config.yaml
arch: "vit"
hidden_act: "swiglu"
mlp_ratio: 3
head_dim: 64
qk_norm: false
layer_scale_init: 0.1
parallel_block: false
num_experts: 8
experts_per_token: 1
learning_rate: 0.0027
epochs: 19.8
warmup_steps: 300
Rows from block 3 of a small self-supervised image encoder, named by matrix and row number. Rows with one number within an expert belong to one neuron, the router's apart. Each number is 200 + 20 x the weight over its row's rms, rounded and kept within 0 to 999. All counts start at 0. After the name is the row's rms in percent of the matrix's.
After each expert's rows are labels from the 100 images, of 14976, where the router gives the expert most weight on average: "lies over" is the class under the peak. Only what is clearly more common there than usual is listed. The data: analogue clock faces. In brackets: how many of the 100.
# router: router (model.blocks.3.mlp.router.weight, 8x128), inputs 0-63
# gate: expert gate (model.blocks.3.mlp.gate, 8x64x128), inputs 0-63
# up: expert up (model.blocks.3.mlp.up, 8x64x128), inputs 0-63
# down: expert down (model.blocks.3.mlp.down, 8x128x64, transposed), outputs 0-63

# expert 4
router.4,097,205,160,208,181,203,173,190,193,179,172,187,199,199,189,183,214,207,197,223,211,206,204,164,211,210,198,203,172,204,181,169,215,170,144,206,195,147,201,144,197,210,211,202,191,162,193,179,151,190,211,207,224,223,149,228,205,208,196,184,211,181,211,209,201
gate.22,128,207,182,209,206,139,213,196,238,210,205,222,182,188,227,199,186,162,204,147,215,200,162,189,203,163,191,191,237,200,215,202,232,192,198,213,203,197,199,207,215,199,215,183,197,216,233,216,194,231,189,196,190,192,212,170,192,193,193,191,177,179,190,167,207
up.22,113,190,240,183,214,220,185,175,198,185,189,192,220,201,176,179,224,201,218,236,205,195,252,221,185,186,204,192,194,199,197,189,187,192,196,174,210,231,199,233,185,198,196,159,206,222,184,181,214,191,201,200,210,203,186,196,199,248,243,253,224,248,198,205,205
down.22,101,202,232,188,208,194,227,197,197,198,173,199,196,200,213,203,223,198,241,199,180,172,199,213,205,199,201,179,252,246,201,190,170,203,202,195,217,255,183,257,204,168,202,210,185,252,169,202,202,211,195,217,214,198,204,203,205,212,203,199,194,172,195,186,196
gate.23,126,207,187,181,181,216,163,206,152,189,194,168,192,187,215,211,265,211,221,220,224,214,225,175,202,225,196,225,172,206,209,168,168,184,187,219,202,213,169,205,188,209,204,207,238,184,175,173,227,196,229,208,188,221,208,241,227,186,212,196,226,218,221,216,207
up.23,129,208,189,181,182,213,164,206,154,188,195,165,192,188,218,211,265,209,221,220,225,215,225,175,202,224,194,225,172,207,210,168,169,184,187,221,200,214,168,206,188,209,203,206,236,184,173,173,228,196,229,208,186,221,210,242,227,186,212,194,225,219,221,215,206
down.23,108,200,170,225,209,219,227,246,199,201,207,201,202,244,194,224,217,192,226,195,191,200,195,215,203,206,203,181,226,268,205,223,178,192,196,200,198,229,189,184,193,170,186,211,143,220,186,192,174,233,195,238,167,198,219,180,189,206,194,200,180,202,200,219,204
gate.24,068,221,206,216,190,201,204,236,208,206,242,178,213,263,192,195,214,206,184,169,191,185,168,203,211,196,190,241,221,191,219,174,199,201,199,221,206,184,209,201,200,230,207,202,179,180,210,214,200,216,187,231,160,198,188,206,186,188,194,181,221,163,228,193,181
up.24,066,163,195,193,241,213,191,203,218,189,165,225,169,141,240,214,200,171,211,229,204,223,210,187,199,218,192,171,204,199,191,183,208,202,183,185,176,228,151,228,209,192,211,180,220,224,182,194,186,179,205,183,226,218,204,227,220,196,174,201,169,213,183,191,201
down.24,078,201,220,196,212,204,241,198,205,208,209,201,205,212,178,187,183,207,238,198,176,170,204,245,206,199,198,180,288,266,199,221,187,198,213,207,242,208,210,240,207,181,204,188,217,259,142,202,191,196,199,208,206,202,215,181,208,199,199,203,206,194,201,197,209
lies over: hour hand (48); minute hand (45)

# expert 5
router.5,092,208,195,165,205,196,232,205,182,219,243,211,184,209,186,181,193,178,199,161,196,182,192,198,200,207,173,204,225,197,209,203,210,212,212,178,205,229,198,222,197,168,200,184,192,216,188,219,193,202,182,203,193,158,208,150,195,212,210,185,192,215,198,191,202
gate.0,084,204,197,175,214,194,170,180,178,177,194,193,181,202,208,164,216,190,218,209,157,209,217,205,193,224,192,199,195,197,180,187,185,214,189,199,196,235,181,228,215,204,203,239,231,177,198,217,185,204,203,165,207,223,183,224,225,171,193,183,211,213,201,232,183
up.0,090,187,232,198,201,209,223,208,212,205,200,213,209,194,178,207,182,187,195,194,206,200,201,192,190,169,210,180,215,199,197,223,223,205,204,196,193,220,225,226,198,190,221,134,196,251,200,216,203,185,186,228,204,171,217,194,205,244,224,165,213,228,201,195,209
down.0,104,203,217,171,163,243,256,201,195,197,211,200,205,229,191,197,196,197,163,208,175,214,146,202,214,194,200,226,207,161,205,207,208,198,189,190,182,245,210,234,205,149,207,203,232,201,210,203,173,165,200,228,229,203,185,176,199,206,204,197,212,193,205,204,204
gate.1,085,220,228,200,214,190,215,213,186,165,220,197,219,194,196,204,193,163,180,238,220,222,210,174,230,144,228,232,195,196,233,232,201,185,225,238,199,195,187,214,196,195,207,189,160,189,227,175,197,190,198,192,198,178,169,223,213,245,143,194,176,212,203,191,195
up.1,087,185,225,186,208,223,202,218,210,187,179,226,235,194,182,225,215,199,205,242,184,194,221,211,191,189,222,195,208,205,176,204,197,220,207,192,199,233,192,242,178,193,203,116,222,230,210,202,196,238,176,191,203,175,226,202,176,222,232,210,231,179,209,211,236
down.1,083,194,212,235,182,218,210,195,199,186,159,192,199,177,218,205,185,194,193,201,200,210,200,169,184,193,199,235,166,185,199,169,216,204,191,192,197,216,228,220,207,161,187,186,196,212,216,178,200,158,208,202,229,201,237,214,186,223,202,196,218,188,200,231,190
gate.2,120,207,201,229,233,180,223,208,199,174,260,214,168,184,231,201,179,195,191,178,197,209,197,198,173,193,192,190,218,204,180,186,185,188,201,195,176,201,186,178,185,184,218,227,170,234,196,246,212,165,242,227,194,232,195,202,185,194,186,167,183,205,217,206,169
up.2,116,186,198,190,178,228,197,214,191,215,224,194,175,212,175,214,166,215,222,211,185,187,186,198,182,187,223,180,218,201,197,236,175,193,229,206,203,212,188,223,208,199,196,173,205,217,192,210,162,253,194,220,162,147,197,179,212,195,227,217,178,182,187,172,191
down.2,108,195,207,209,202,240,156,171,194,207,187,186,195,178,178,172,211,212,192,203,226,215,223,196,144,202,200,184,172,270,196,200,224,198,210,207,187,202,131,178,193,239,201,162,176,210,173,195,191,195,200,190,212,194,190,197,200,204,203,198,191,219,207,180,192
lies over: backdrop (100)

# expert 2
router.2,099,189,192,217,193,204,166,200,225,143,190,184,226,175,193,208,213,225,214,220,209,206,221,200,221,198,209,191,139,203,218,222,203,217,237,220,198,157,197,170,208,219,179,210,202,157,199,149,198,195,197,193,167,181,219,201,198,142,215,225,200,170,195,200,213
gate.22,140,173,183,192,194,174,201,203,239,196,183,185,180,208,201,196,201,206,188,193,204,222,188,182,220,191,173,208,241,193,182,151,224,187,147,182,184,191,168,197,198,208,252,174,188,235,187,214,155,190,217,188,239,218,202,199,220,211,204,190,201,196,193,179,184
up.22,119,209,174,186,198,196,196,208,205,209,244,176,172,226,203,177,214,185,184,168,202,209,160,219,173,215,196,215,210,178,174,209,203,192,169,178,203,191,186,196,223,215,198,210,205,197,203,240,175,226,192,175,191,196,158,220,209,206,195,180,207,162,212,204,198
down.22,125,196,183,177,208,178,198,207,198,188,190,203,196,208,197,215,178,205,190,200,208,195,212,236,161,215,189,211,163,160,214,214,168,197,235,191,178,210,180,215,198,231,197,204,175,217,240,191,195,198,197,192,183,208,202,216,205,157,206,205,158,205,209,214,198
gate.23,136,218,207,206,204,220,218,220,189,226,218,177,209,199,195,216,212,213,195,182,196,211,194,193,183,217,223,194,183,198,199,206,192,217,218,233,216,227,204,221,165,155,200,182,194,195,244,205,213,197,217,234,225,193,200,196,188,213,195,177,193,245,231,224,189
up.23,109,199,197,202,210,189,213,195,193,221,201,233,174,225,204,220,183,171,191,167,191,168,187,212,186,192,200,179,220,195,169,148,214,202,171,179,201,214,205,206,211,227,196,247,256,195,200,215,207,184,234,200,200,230,199,188,212,197,199,166,211,194,189,208,186
down.23,109,197,219,212,201,231,215,195,201,176,204,204,203,195,212,185,206,198,168,202,157,168,190,206,191,192,190,205,196,188,200,196,224,203,214,238,203,175,217,215,188,208,196,194,236,184,178,195,190,164,198,263,193,205,207,219,192,160,201,200,173,200,205,215,175
gate.24,111,194,208,223,202,183,201,216,229,198,233,193,197,186,175,207,228,204,220,204,218,229,174,175,188,186,169,245,176,196,213,214,214,206,215,176,195,206,205,196,173,158,202,157,180,235,176,201,204,187,218,205,193,194,205,164,192,232,229,220,205,264,199,184,211
up.24,116,214,209,177,196,199,211,180,159,216,211,222,161,214,212,206,152,188,178,198,212,194,205,186,202,223,186,202,231,192,187,189,198,188,177,236,219,219,188,222,203,195,224,221,192,198,206,221,214,198,212,220,248,207,160,230,203,233,213,161,195,226,193,206,163
down.24,115,203,215,227,193,218,187,171,193,197,218,201,205,181,190,203,182,204,210,205,229,222,188,185,243,202,201,235,182,199,199,200,237,177,237,210,216,213,205,205,214,184,202,176,240,211,194,206,188,206,179,215,163,196,175,174,198,182,208,219,248,179,186,201,197
lies over: face (65)

# expert 7
router.7,099,196,222,214,218,189,218,238,185,192,208,218,199,203,245,228,204,166,185,172,191,208,178,198,203,232,218,208,227,199,244,178,172,186,196,195,212,226,169,227,204,188,206,200,206,202,220,225,220,235,210,192,189,208,243,218,209,202,156,181,204,213,206,196,192
gate.0,106,184,154,207,168,208,207,218,223,214,197,196,202,200,202,208,223,223,195,183,220,203,201,181,216,210,210,184,183,200,211,167,237,187,180,224,216,166,172,170,191,228,206,206,194,170,209,182,132,203,192,194,217,217,194,190,189,194,214,195,176,187,217,197,205
up.0,105,195,231,182,228,201,166,199,218,233,216,205,179,177,193,186,178,204,193,173,195,210,177,208,189,190,200,222,211,197,186,228,191,201,211,176,192,243,233,236,178,164,221,187,194,230,204,234,241,202,210,201,203,194,198,192,191,211,202,207,218,252,187,197,202
down.0,111,185,230,202,188,181,187,203,184,185,236,208,172,186,231,213,194,189,209,209,168,185,204,206,185,177,196,197,237,218,223,211,181,201,242,189,210,212,206,224,191,204,226,234,206,209,226,194,257,208,195,177,175,197,243,169,197,202,173,191,203,195,215,203,193
gate.1,084,199,173,202,196,211,217,181,192,197,207,204,236,199,176,198,182,214,192,199,220,217,190,198,223,209,187,219,173,186,177,214,217,216,205,238,189,180,201,154,183,195,183,220,175,188,195,189,179,209,181,212,203,178,169,193,167,189,205,218,200,197,202,184,206
up.1,098,216,155,180,212,217,182,192,171,255,229,163,182,194,199,206,252,209,202,172,196,204,188,193,228,211,187,218,173,197,213,199,221,201,212,213,186,178,197,212,189,175,209,192,204,202,218,207,171,203,173,194,159,184,198,174,183,196,216,262,203,241,193,212,185
down.1,094,197,211,241,224,235,182,167,209,202,185,208,205,178,184,186,190,203,220,205,199,198,227,225,164,205,193,191,168,182,192,233,194,192,223,194,193,207,137,233,196,131,191,218,210,211,184,202,186,175,194,199,182,203,169,186,214,179,190,212,210,179,183,197,206
gate.2,093,216,193,178,178,196,198,163,211,230,219,181,212,200,166,170,199,193,224,214,201,178,198,195,194,178,207,205,168,198,143,228,199,227,223,224,195,197,268,175,201,218,177,232,189,191,194,173,215,189,183,190,200,185,175,218,181,198,198,228,204,181,172,198,204
up.2,100,169,193,198,239,210,237,189,236,186,202,225,213,173,192,223,183,234,201,225,190,202,217,207,195,188,209,206,194,198,198,209,207,193,207,212,190,244,232,210,165,193,219,191,211,224,166,170,202,174,209,186,231,201,178,190,207,215,209,180,195,208,203,199,226
down.2,110,197,162,173,196,209,182,196,214,198,181,203,198,185,208,210,219,201,202,187,202,182,162,194,192,207,196,210,172,159,201,223,168,207,153,200,128,158,209,165,187,242,207,180,200,151,175,192,205,252,203,214,194,210,184,226,193,186,201,204,152,201,197,188,208
lies over: backdrop (90)

# expert 3
router.3,121,196,188,187,210,156,179,213,204,203,197,188,163,188,162,203,203,165,186,166,193,163,205,199,189,231,159,204,210,191,155,199,193,210,190,183,196,208,213,197,185,194,205,175,204,209,182,202,177,213,184,206,194,176,197,222,176,199,204,181,195,208,213,190,205
gate.0,026,188,204,159,203,215,206,195,190,239,233,204,176,217,179,206,189,229,186,203,182,205,199,218,196,192,210,223,219,183,183,153,214,182,181,239,210,180,184,238,207,196,185,186,187,202,200,199,214,200,205,196,231,234,149,218,211,250,239,220,198,204,204,211,217
up.0,018,203,228,170,211,206,222,209,201,223,271,188,178,216,197,203,213,239,199,193,185,217,213,188,211,179,211,213,198,207,171,132,239,216,184,227,220,184,200,229,224,189,205,180,166,198,203,209,207,196,203,197,209,227,190,221,173,244,211,205,204,216,191,208,178
down.0,048,195,187,192,270,162,184,149,209,203,196,195,210,215,134,183,200,196,175,201,193,188,199,225,206,206,216,172,196,188,201,199,212,191,203,210,214,200,255,199,196,214,201,188,194,201,192,204,178,196,206,202,189,205,188,210,212,200,196,203,145,193,206,195,209
gate.1,035,191,189,231,193,199,184,212,197,167,173,210,226,187,234,205,202,160,195,201,207,180,185,200,202,216,177,199,196,191,247,246,170,215,216,171,186,233,189,163,192,208,196,206,220,189,192,207,200,211,210,197,197,181,208,190,223,157,188,203,202,211,202,182,205
up.1,026,182,199,240,186,207,183,207,189,165,176,203,222,195,231,209,200,163,208,205,192,178,174,209,198,223,185,212,195,206,258,251,181,215,218,176,189,228,209,181,196,220,199,213,225,189,197,192,199,211,200,212,188,165,221,190,192,151,175,214,198,218,198,191,214
down.1,047,198,197,198,298,182,201,178,201,197,200,199,201,212,137,188,200,203,165,203,194,186,194,206,219,202,199,168,202,172,197,207,204,203,201,199,224,195,262,184,203,209,203,181,201,192,212,186,163,175,196,213,208,204,217,206,213,195,206,203,132,195,207,201,202
gate.2,025,205,227,174,189,196,229,198,206,224,238,189,187,237,191,195,199,220,208,207,180,225,196,206,197,170,198,210,183,187,174,171,204,185,184,224,209,185,191,222,217,191,185,182,176,204,211,181,188,189,206,208,221,225,162,191,201,232,216,216,187,207,214,178,192
up.2,025,216,206,176,212,206,226,199,192,237,220,187,179,241,188,182,205,218,211,216,205,208,209,215,201,192,222,214,213,177,146,178,227,188,188,225,195,146,220,233,205,193,177,199,169,197,210,194,215,206,198,196,190,189,170,202,190,239,205,224,200,175,179,203,189
down.2,041,198,189,196,296,171,206,177,204,189,193,200,209,219,142,203,188,199,179,193,192,176,195,203,212,209,215,172,194,187,202,210,214,198,199,213,207,211,237,176,202,200,206,190,207,193,193,203,174,191,199,193,184,192,203,216,208,195,204,198,147,188,199,196,177
lies over: backdrop (99)

# expert 0
router.0,083,181,202,212,222,180,192,201,213,195,210,199,196,147,193,222,175,200,197,190,188,206,216,201,183,170,194,176,193,201,185,170,205,198,185,179,216,246,196,221,183,189,226,209,215,225,198,227,216,178,212,197,221,207,183,218,198,215,194,165,214,218,204,196,195
gate.22,096,218,236,146,185,222,209,200,180,188,195,214,224,256,175,180,186,191,204,222,194,189,211,212,178,213,219,193,237,185,186,201,224,218,189,187,215,169,200,211,203,223,158,209,174,201,227,198,178,187,195,205,218,187,188,210,190,215,209,200,195,190,212,197,196
up.22,109,177,196,217,203,182,157,199,185,202,198,182,187,180,192,205,201,202,191,212,186,201,205,223,197,177,165,223,210,199,210,234,198,191,196,184,194,243,206,203,202,198,238,208,185,212,197,173,216,179,204,212,195,199,187,176,205,195,218,231,208,229,184,196,167
down.22,102,207,138,211,187,175,170,182,206,200,179,200,193,151,193,193,198,200,226,194,218,213,221,212,205,202,205,189,165,225,191,238,201,205,225,205,232,225,132,202,202,196,205,228,215,197,160,202,226,209,204,201,189,203,193,218,203,187,205,199,222,201,200,233,177
gate.23,084,197,218,200,191,224,166,196,180,207,202,218,202,213,162,195,181,198,197,208,208,198,189,204,222,221,217,244,211,193,198,205,198,184,191,212,196,173,212,180,185,198,186,178,245,216,204,186,201,241,200,208,192,201,163,174,198,227,237,204,183,185,205,187,216
up.23,079,186,222,218,211,154,161,198,220,205,179,172,173,192,221,192,221,198,184,197,204,208,208,195,163,187,185,190,188,212,198,182,178,172,191,156,181,234,203,197,221,203,209,188,223,225,191,229,221,213,191,214,197,216,210,198,206,182,187,222,193,230,193,173,201
down.23,075,192,217,170,187,197,212,224,204,190,206,204,203,190,225,200,221,192,231,193,218,165,217,196,139,211,199,224,232,231,199,167,215,191,192,200,172,209,208,249,200,179,197,215,181,240,205,201,255,196,199,186,205,198,202,183,199,232,207,202,169,196,214,210,196
gate.24,072,217,224,193,171,192,213,204,178,203,202,219,218,266,196,193,178,204,175,188,205,172,188,193,202,200,199,212,213,194,219,224,177,207,216,200,201,163,177,174,201,198,175,204,207,184,209,211,219,217,198,199,176,182,204,172,184,192,214,195,200,179,200,202,212
up.24,090,173,171,255,189,201,182,207,204,174,173,168,212,177,203,208,199,230,220,230,206,216,185,201,194,176,179,194,176,199,209,216,203,207,210,174,191,236,201,161,210,217,240,215,208,195,206,205,147,183,226,215,180,181,195,190,222,183,194,217,188,208,206,176,192
down.24,095,198,176,225,226,226,186,204,198,200,204,201,197,182,236,221,161,212,237,199,277,221,179,205,198,192,204,223,176,212,192,211,189,204,191,200,173,218,139,198,201,178,196,241,206,230,208,204,189,198,203,203,206,202,178,212,201,220,203,190,159,178,196,208,190
lies over: backdrop (99)

# expert 6
router.6,099,206,223,183,200,187,202,147,181,232,191,206,173,232,175,166,184,183,194,193,197,189,195,222,161,153,208,196,226,197,159,234,195,205,201,199,186,218,224,209,195,186,191,190,202,228,201,230,220,202,186,211,206,192,160,218,196,220,204,221,175,196,185,205,204
gate.0,107,196,175,208,187,247,197,204,178,154,211,198,246,195,175,215,207,236,212,222,223,195,204,192,229,238,197,201,141,197,218,222,195,187,216,210,212,183,202,157,190,194,213,219,200,156,176,170,197,187,218,186,207,213,184,191,206,195,207,218,240,189,224,205,212
up.0,103,190,204,216,215,176,212,202,188,186,173,216,208,167,216,207,180,166,215,242,175,226,210,180,194,175,190,196,190,205,217,193,192,177,181,185,196,245,184,203,205,180,208,212,209,217,152,186,226,184,192,222,215,223,221,246,217,185,188,170,164,212,199,151,196
down.0,115,193,153,172,202,211,171,197,184,201,190,201,201,198,179,184,239,208,184,207,191,185,203,201,189,209,203,166,189,162,185,188,201,216,164,193,210,167,218,146,195,258,195,183,202,176,152,199,187,218,210,228,201,204,175,206,192,152,212,190,178,216,202,164,208
gate.1,100,195,197,197,187,192,212,191,204,206,208,155,175,265,161,186,194,181,199,211,212,209,181,198,200,218,197,216,206,191,170,192,213,185,157,208,180,195,209,175,199,241,170,177,200,201,234,201,191,190,193,189,219,206,179,200,181,196,209,203,191,165,195,212,182
up.1,100,174,189,234,186,216,171,204,240,186,198,217,175,200,190,211,201,208,201,185,201,172,186,194,203,219,210,216,195,192,211,165,226,195,196,195,234,173,216,194,211,240,211,205,181,168,200,220,175,229,199,198,202,214,183,220,219,205,186,170,232,169,223,201,205
down.1,101,208,188,233,168,217,225,227,203,210,214,202,192,206,183,218,182,212,222,203,184,210,201,179,194,193,199,218,193,212,213,195,217,205,173,184,225,232,156,197,203,183,165,187,215,237,211,202,149,194,188,210,218,198,170,185,206,190,210,178,207,204,205,245,198
gate.2,088,175,209,183,231,188,198,227,197,202,234,199,190,154,168,245,201,198,203,183,202,196,213,218,254,224,212,219,175,194,208,192,200,191,202,217,229,236,214,218,177,201,216,195,215,187,230,179,180,200,201,229,211,197,168,175,194,196,227,184,190,206,214,207,194
up.2,090,191,183,207,246,232,201,192,222,190,200,182,217,217,232,190,225,198,208,226,180,214,199,195,207,169,219,200,192,182,230,215,200,199,228,197,198,201,162,222,232,186,185,197,187,196,212,207,183,206,185,209,145,185,179,192,210,190,200,249,169,217,193,189,171
down.2,094,199,194,204,255,237,206,190,202,192,189,203,192,200,164,187,216,200,176,201,173,222,198,208,201,211,208,235,187,159,199,165,157,197,197,196,192,206,203,200,205,186,231,145,203,188,201,202,171,185,209,168,213,200,203,208,198,211,198,191,205,211,216,181,214
lies over: case (28)

# expert 1
router.1,106,202,166,172,156,231,215,200,198,231,235,186,200,217,184,201,201,224,207,180,196,200,176,182,202,213,160,208,159,198,201,190,208,196,193,208,199,154,192,173,206,200,190,199,190,166,187,204,179,172,204,190,171,195,190,153,198,194,221,202,215,191,189,196,179
gate.22,043,184,196,209,211,195,205,178,219,186,220,217,184,212,187,211,225,197,192,206,183,170,210,213,201,229,192,181,222,197,189,174,180,193,193,170,210,235,180,213,190,187,249,197,208,228,189,254,154,204,215,214,218,202,208,183,209,203,232,203,243,239,189,203,153
up.22,039,203,188,183,212,167,215,186,200,185,224,210,175,236,187,203,204,183,198,206,185,186,197,222,184,209,181,188,245,200,188,193,175,194,182,187,215,232,206,222,188,178,255,201,202,225,187,254,174,196,215,199,245,194,208,185,217,217,210,185,229,240,190,193,151
down.22,073,200,203,195,235,221,218,228,203,199,202,198,198,224,190,226,207,193,186,199,215,209,200,191,223,201,197,237,198,233,199,172,205,198,178,193,228,256,200,264,210,214,203,213,196,210,248,202,193,206,195,198,202,199,211,165,203,213,204,196,211,200,196,189,208
gate.23,057,167,219,231,196,224,180,183,290,196,177,216,205,132,206,208,186,231,200,169,202,189,209,199,207,173,201,214,180,194,193,170,210,208,210,202,213,163,178,180,207,247,212,202,210,197,200,216,174,189,188,207,201,198,196,212,180,180,218,200,223,194,191,192,214
up.23,060,227,184,168,203,186,214,224,120,212,230,177,186,263,188,189,209,166,197,221,195,207,190,207,199,217,201,187,220,204,222,233,196,187,190,195,186,227,220,234,195,157,179,193,185,194,204,175,222,204,218,190,193,195,195,178,218,215,180,199,172,213,213,200,187
down.23,064,199,186,186,234,196,224,242,203,193,218,197,202,234,197,220,196,194,169,195,205,208,201,219,216,205,199,226,238,198,196,193,205,203,175,198,195,209,201,262,209,212,196,193,188,212,251,196,180,202,193,206,219,199,224,167,202,207,205,195,178,208,198,184,207
gate.24,076,169,212,231,212,214,229,204,214,186,179,227,221,154,200,218,203,211,181,212,215,203,221,191,184,181,217,198,211,188,202,179,185,186,189,189,191,227,167,204,179,195,218,193,226,232,217,211,206,216,213,208,215,237,179,223,194,238,200,208,192,216,211,192,202
up.24,138,216,206,185,213,177,198,214,115,192,212,181,205,245,200,206,211,189,189,231,196,214,205,222,195,216,202,202,203,196,216,205,161,201,194,191,191,234,218,231,173,162,191,192,205,206,199,186,226,239,215,205,213,201,199,206,215,223,194,218,185,253,207,196,198
down.24,111,199,203,227,243,170,176,206,199,198,201,199,195,213,196,213,189,199,184,197,219,243,194,251,215,201,199,215,190,220,204,205,220,199,219,204,191,182,217,207,208,264,207,203,215,177,215,202,218,202,200,171,211,196,220,171,200,198,203,198,166,180,203,204,201
lies over: face (100)